From a checkpoint of a small image captioner.
Training: soap at rate 0.0014, 4800 steps, batches of 64.
Data: trained on rendered dice on a table, 72500 training examples, 4.2 epochs.
Rows from block 4 of the image encoder of a small image captioner, named by matrix and row number. Rows with one number belong to one neuron. Each number is 128 + 32 x the weight over its row's rms, rounded and kept within 0 to 255. All counts start at 0. Numbers have three digits each.
After each neuron's rows are labels from the 100 images, of 14976, where the neuron reaches its highest value: "strongest on" is what is common among them; "lies over" is the class under the peak. Only what is clearly more common there than usual is listed. The data: rendered dice on a table. In brackets: how many of the 100, against the usual share in percent.
# fc1: MLP up (encoder.blocks.4.mlp.fc1.weight, 384x128), inputs 0-127
# fc2: MLP down (encoder.blocks.4.mlp.fc2.weight, 128x384, transposed), outputs 0-127

fc1.196:128122123130121177136153101158170183085176146096124097136120101095156123123136087083158180138141145151072164092125146141161112166136148163064088150112160111121141132217176107144069136151068128156159133093102154142120145080133105115125110092102128089122073100107124149084100135047148107145142096114136137121097175097158113157111064099094186125186162185117193098116163111147148088058110
fc2.196:130114135146165121100148155127037047141082052173141127092163165137085088116121121132092124136148095150140087152141157094099171083141133153173143134158148160107118126083121132113108139142180069087103133077181131118145129097132112145175142181139113227104142163105146089146188140179113143146169148075151122095084105163133086110154167200159108117141141083150091142126149159109111150154151
strongest on: teal die (46 vs 16.1)
lies over: die with six on top (33 vs 2.5)

fc1.39:150149123170166145186129141160117163051140138144191131163148116124133104120182097158159142088175148092154172128094111109115150134139115141099153129143143142072083119121171142137190175143125154096122113046147172137151183116153106069101099106129100085199136106082108117166103131132161150158136147161142114147129140138075124115098108084109057114077183130098100065076176098118198161115146
fc2.39:078112147145065086141091137094131113214094092120062115151152147083146142117079105137108088140150117168133108148106123144123099109129155165154110138139123112185171112146108132153119065088124112132108114105093112137089054159170166165171155110141130120056106136228126124117122138134136098146130071082113125121078121133155133099132187189085171122111061132152170166169110171141079090095132
strongest on: red die (94 vs 15.8)
lies over: die with four on top (26 vs 2.6)

fc1.54:215127123135156105145108136114143068102097120073122113154099103145102177144146064113144154149166153182139143068102062077135110147130159106158151126140135134085084075115106134115135116128132115121130146119133088157163153156093188127111105192151160084155130144144115108115174075114139073170068117149100091134103176161148132062173072099103104086125156187120123102113096030124097118121114
fc2.54:098097175084086111169112131139131219150162195134012131104159153073157131084160122156103123116140099064111112164107174150156125150102091123147123166110145108136145171106131126103144109108121110109177104154103159103082090128178092095137164118151156170137111108107185156112085177101178178145159178136096162115145105095133160135140175128141161124139124075112136150134102209139152112163155
strongest on: pink die (40 vs 15.7); white die (37 vs 15.6)
lies over: die with one on top (27 vs 2.6); die with three on top (25 vs 2.6)

fc1.352:069103120134112078091130113126105100108168211205077118092145164126146130115111117194147097126157090154179045101102107118071181150127194161102110068106138113151144158093117109153180132152098134103138066145089116170112128137137069117123059142164114172103154121130144117094152163125129125126140130149114143120184131080127128184149133129105102169078105096153158140091081155150127127195101
fc2.352:177119157104167177150072179145103145142109090077172156138114114168119141128096083118133117101114117117103195113144170125186058090149096100161121167187159075051131152119140174160108155144106138126150183145130161156164134157093182135102155121093138118106119184149116153180137133134106097141128138124151090125081141177170161060116132131128129151148167173141065129134166139053105079088167
strongest on: teal die (68 vs 16.1)
lies over: die with four on top (38 vs 2.6)

fc1.347:107142144121152137151084102140138097118093080185134145168136192124143185117140104128097140156089180151126148073102138169153059153178145134134104103112090156135122103184100107096063109118108165142141140124102144177119147107144054121103108111075122102125120136093129126114154128137155102112066084162151083169189088128198126074170182112144115093140215100101081057106155116147138140143166
fc2.347:153170118130141140108122156110125178102115173101114096066101096102124112117115131164140104090155054135144093166175132101071152104068107117121118143172172114092123139058119195186149165091129088123114120146108119121097069164179159109121095119136184169122062102149147093188095105128074120097172190127094136086100150140112180157090062115140151123111067158125138179117132096122137153160145
strongest on: yellow die (45 vs 15.8); orange die (37 vs 16)
lies over: die with six on top (32 vs 2.5); die with five on top (26 vs 2.6)

fc1.156:140115153164164133208062132180087200197140170137138159175139127174164133108107129148123139117104142120156152187184093150072140100079114182097119062150142117068123128152091139105114092119108140150101095114168134145115165152171078165179179113073169086130160099125124143130071098155113129109164121097103151172161147151106145153129157099135089129113180134130112093104135162142118094116053
fc2.156:128094125117109191112144189095090125143110109096150110078131128089134207114133144115117141146178126170060137051089158137179113095122179150162197152115101157159202131133162138143148160137111110132174148163108111115119080168090114129111081122141066106107093114132129087180108114171101146130149120223153067161092143182111154150081101144147152106142142156120118133124121091151187141166154
strongest on: teal die (49 vs 16.1)
lies over: die with five on top (27 vs 2.6)

fc1.34:126096084126134094132084106130129160154137112148164196149120144154132064121126192124141166128143105113163101082165134111171111096134205127148102151117160058066153159157194082129160069081101139124088136116156163129158119119118136098127091148164122111112077084108150121148126177084125153083084118088107183096054106138186121130109072127209156165124176137153121097106147126133099090115163
fc2.34:160104167086168130161111115105148081129132137101066115114136106153157145119128066142079056111140149132091138160186116150086162138138080100127161107107135174149110125122085198113099156177185124155127126086116082131094105105111073098181169058109139191120144171172143109100164096152133101156199129131147072155140085105131143122103165092098096123127140118138138130183072068097108180103095
strongest on: yellow die (46 vs 15.8)
lies over: die with five on top (29 vs 2.6)

fc1.104:109123101150134062064137182132085138054080057119080115104080109059121144126179080136134162058119158097087150098125137117119147083141140114104062181132109155113154157159151146095062135129123149112113120118094204153112086127077135121116143129160111153128118109087127108144153127074082128113088144133112114099184104099079125082127128136130142105131107136055110088126100141164064135076097
fc2.104:099152172134125142206099159122166076178199185193032113132129100169134140159103059121120095146135141176102085156134086129117070120090116136099191066078144098119076084130124130111146132131136112121107074177083139094146127114118162158173100150141141104130129114110108098147090117182148125179110108165072134118149134100137133103126130098168129112160120127174126116139133079087136159159191
strongest on: pink die (92 vs 15.7); dice: three (60 vs 33.6)
lies over: die with four on top (26 vs 2.6)

fc1.163:160140118113123142114086123094084126195153075119091073132136156112153103163154092180127117124134114128115109126121060181136146125167146064129136158168093112149166119204092153155101145173160144160111148112200101133103113152109141147120112062110149125092161078063118137099120118180122106147174137149160115138102154148153165076119195155090118092066201123099098127086118139164106081180079
fc2.163:101137134141107187125102140173141121143107151102210104112147067122114150120136187082156142167148143132137181175155139186137159079100131199132180145199133182118144131103128151131177103091104174182137193149111111136110106170146124100112172132120121082146088177160150115123094158078178167091149118182068124141113121138120155132199101142085122144185094178161164127155120141114173122125143
strongest on: yellow die (52 vs 15.8); white die (45 vs 15.6)
lies over: die with five on top (32 vs 2.6); die with six on top (27 vs 2.5)

fc1.359:116110115148112158148115112139103112181147105096150159107160175039130154189153083139157151162179130083080210127126153077191091129087154143133098174121122099161192130158194156141050116087115091116132108140126112135136193152079147128165160139101153156139110199108131099106150072129113102187096124116096140071108105105111135193101156095142125112151141086149142110152105140120127149099103
fc2.359:098152110131121167109109171099193139114112128163133114178112095173099097109131161108099164090079117152165097112124075215106154133160146109158180086128140146072103100093058094141168143159107169151096125117115142127128110116193141082042078120144062085180141062129113145131087136115131156073107079153142106184132106100162126065134086136125118145127114126144096120139172085119112158155153
strongest on: yellow die (38 vs 15.8)
lies over: die with four on top (25 vs 2.6)

fc1.333:131108167090204134124141168102124092130155163210111088146105118121086148087101101160167160109132140118158117107008119095110134167126168127124105146103116095115096108191094086135130177121066179170107129129056141121126133099160130105113074117107099161084095113145131154114111106118128094119117167058134128093095142138216135127084121106146118177081143139094132120141163120091091157174162
fc2.333:194118124136085086142174103152187093087161106078089153146122133125130157131120130109088107116154128086129166096141090169111103146169087117145115167108134177200191102072121149129093105158160078110166111081191106105109101136129136066121146139083138122124124086118135153108155090104090158105120086125128141146162093149064075156145091159105167092131091167155062189143095141194115140092087
strongest on: teal die (73 vs 16.1)
lies over: die with five on top (42 vs 2.6); die with six on top (33 vs 2.5)

fc1.332:129128172154162154094131092176146096101167148086148135136119149126139135139157163102128136089179125128160077153164189111101120173127117145147161105145099170078182045141093122156101082135119204139128151156120101091160162139087108125098089050179169173169108159146097121145158120119111132089063145020094182131140124157158145102157144108182091121092126086136134114143104114144154112145086
fc2.332:134121138124117125161098150122083154134112111214094059171149129166151114116136078179071069159109128129146123080120132125149101115103154152093188162106098099159073096120108156131175153081122080099175119122127092136097090112178087076189105147080161121057084082140099107125107153115132104147205125150101089094108140132175122129123097103093088209157162148117162118133167111144136117111162
strongest on: red die (69 vs 15.8)
lies over: die with five on top (34 vs 2.6)

fc1.173:152126108119140169043160141167156173131115128111127106125107121150104100110152187164063181151097102159068179115192077103091146125132139104094118115162086124129093155122144144150159133138113106147131129116118098155121085125118098159148170114184052127061097137109087088153104190134083197097087126127130095131125089121158091085121191164140186126101180121154160098121147138114183110116066
fc2.173:119144118126107059174086129114108122132151117148115112111135134125146143244122089118109088129144119085164141111059140177185138103100155152130168113076198150113202125121152147084117142107117149111161120144159159073133126092101170139109084081117131096177165133151194163101136096124191111162184130114140168132127126114068132168111075063093079110155077151138085163149109114106116143141143
strongest on: yellow die (67 vs 15.8); white die (40 vs 15.6)
lies over: die with four on top (27 vs 2.6)

fc1.166:115105173107069134156109127097146198072157138153183092148133065145128141135127173097160147075179137195113115077101134148153139198116167078129109135159138087135124148074189083139134126106132107130139116119073151162110124135168094101107154090147086165092083185130132163163083145078137122088146169122174072087105106156163127128127058117107156094127113116136196135165133139140163134180097
fc2.166:099156105091192123153155127169150134123163188104129164159139185085092157059110113178099104123113068110124140143094176107091113163116100108102124117138173122086127115179116127165133115133139083129097114153148076125081142138157128155095166136139157122114101138151101111133197124106159125106109100118129192128065118180078144155194152154167054189150097146049076146102170164078129114109127
strongest on: teal die (40 vs 16.1); orange die (37 vs 16)
lies over: die with three on top (25 vs 2.6)

fc1.270:154062119131188108138101135092125076144100122211110092136148115162142147109152092094140142152117163178118195101089173168175122132125160148156145129129141211159129158094089139085083162170122152095113128133103163174167072148086101133076141114119117137087069136131124144097154155105100117134081067128216101125127099110175155129168144134161180082144115100086101097110167154155149136096092
fc2.270:133145152149097105127113157148152161086185140120156144150156117087087136120127082152126166094136107090100136136182121056087090112148074161067117134147136025123167139073171133137121128113124082129159124110117140112120138110145154114106135177149161159188237142150164065177128156099069136109114196130077120126099173151106124149115138105114112156079125182098098102129082128116088130160160
strongest on: yellow die (38 vs 15.8)
lies over: die with six on top (36 vs 2.5)

fc1.258:085193117133138113155171134175137152129160104140149144194154111128133162131080130149160128090140118105168123071105083100116132101120161135102116119158129137125198103052159136107129104170081126131148170105102171151146171133164105125155098093171136091071042110174121116118167080110131124110144174204166101120076155075164125127172114123198120206145175091153122092121163141141134114165102
fc2.258:149116153121176128093168080141127124111079131125115100109125181128209142048132099129094148127108121133127133146138163183106149177175120122136151138144139081098094113190080179130099154140136119131073115165086180078076127132111156142144175113092169103152099163127143152189116152155128163153124073133135124128127112171067162060126156144142145075123055156101129138093058119084095159073167
strongest on: teal die (45 vs 16.1)
lies over: die with four on top (25 vs 2.6)

fc1.277:116124119177092140167110091129184150099144087130157136143123118102052099104121204120040170138134056127166136052116126139162148139130176175115148102118049113057179157177140146140119116136163095132114141078183136136086117138181131168132171112126101113133113118106157107097152126046135150113150100154127113085081109078149119122192147118121094169082164104107138169121138114155121140104110
fc2.277:159170126105132119127124139113108055115142123098094155071053133156163139160130082160151121149150153097108107193195153110084115095114066104162048169116096147167162085113118154141085104115077149113058169153098100102132161122080073055127087096104125158101124128142070140135157114116137123151147141154116191162170093092113090115065115130119181086100114150128103123102093104121111137098126
strongest on: yellow die (53 vs 15.8); white die (44 vs 15.6)
lies over: die with six on top (29 vs 2.5); die with five on top (26 vs 2.6)

fc1.37:089117097148191126172105119117114110146131195121122102152132075110111130077182156137158135152133070087188101099119127139135209158150107097130154102128178154112146178132100110113103147146108103188081166120078080132086111147144114096093193131072113141168117059107165169121183113133177065165140103112100080148100102157103084093091158087124067144138093112127098135123147162110142166138090
fc2.37:183173147114091177088172110162151164134078137166137126158143137166138143217139138161128146085104182116089154127111131170124029122153138199138095140105105167126173103150137120159146121126150152101152088126207155171166111097130109140157076102222119128121130142163111141145127151124119141094130163148158176152130134093165215107140098141128215108111157114102113156149138139169109111121133
strongest on: red die (50 vs 15.8)
lies over: die with six on top (34 vs 2.5)

fc1.46:070081090115159148137118108134090201096094121199094070151133101172065119149151182099127177093141106140141136167109133098166131138194123088086143131124155128106151155155125148063115114120124138140117156103114168103138131156109144125127121107130117166138180085122135170188134189159140130173115146166141145171089170108063069069118104121111098070098142116074118120162161070159119184133080
fc2.46:171181086129054139107144135160118077153139176050135182130127098106160171154091126083120092164133100159138128174146074139101125144107091164141136119141117152167123105115084143161100140170160116125099135119115117109113080092162152119125108155125100138127075154113147137042069110126143100127160136127114120104158093110190134136099156124080191150153061152166158117136075168114177035114184
strongest on: red die (98 vs 15.8); dice: three (64 vs 33.6)
lies over: die with five on top (29 vs 2.6)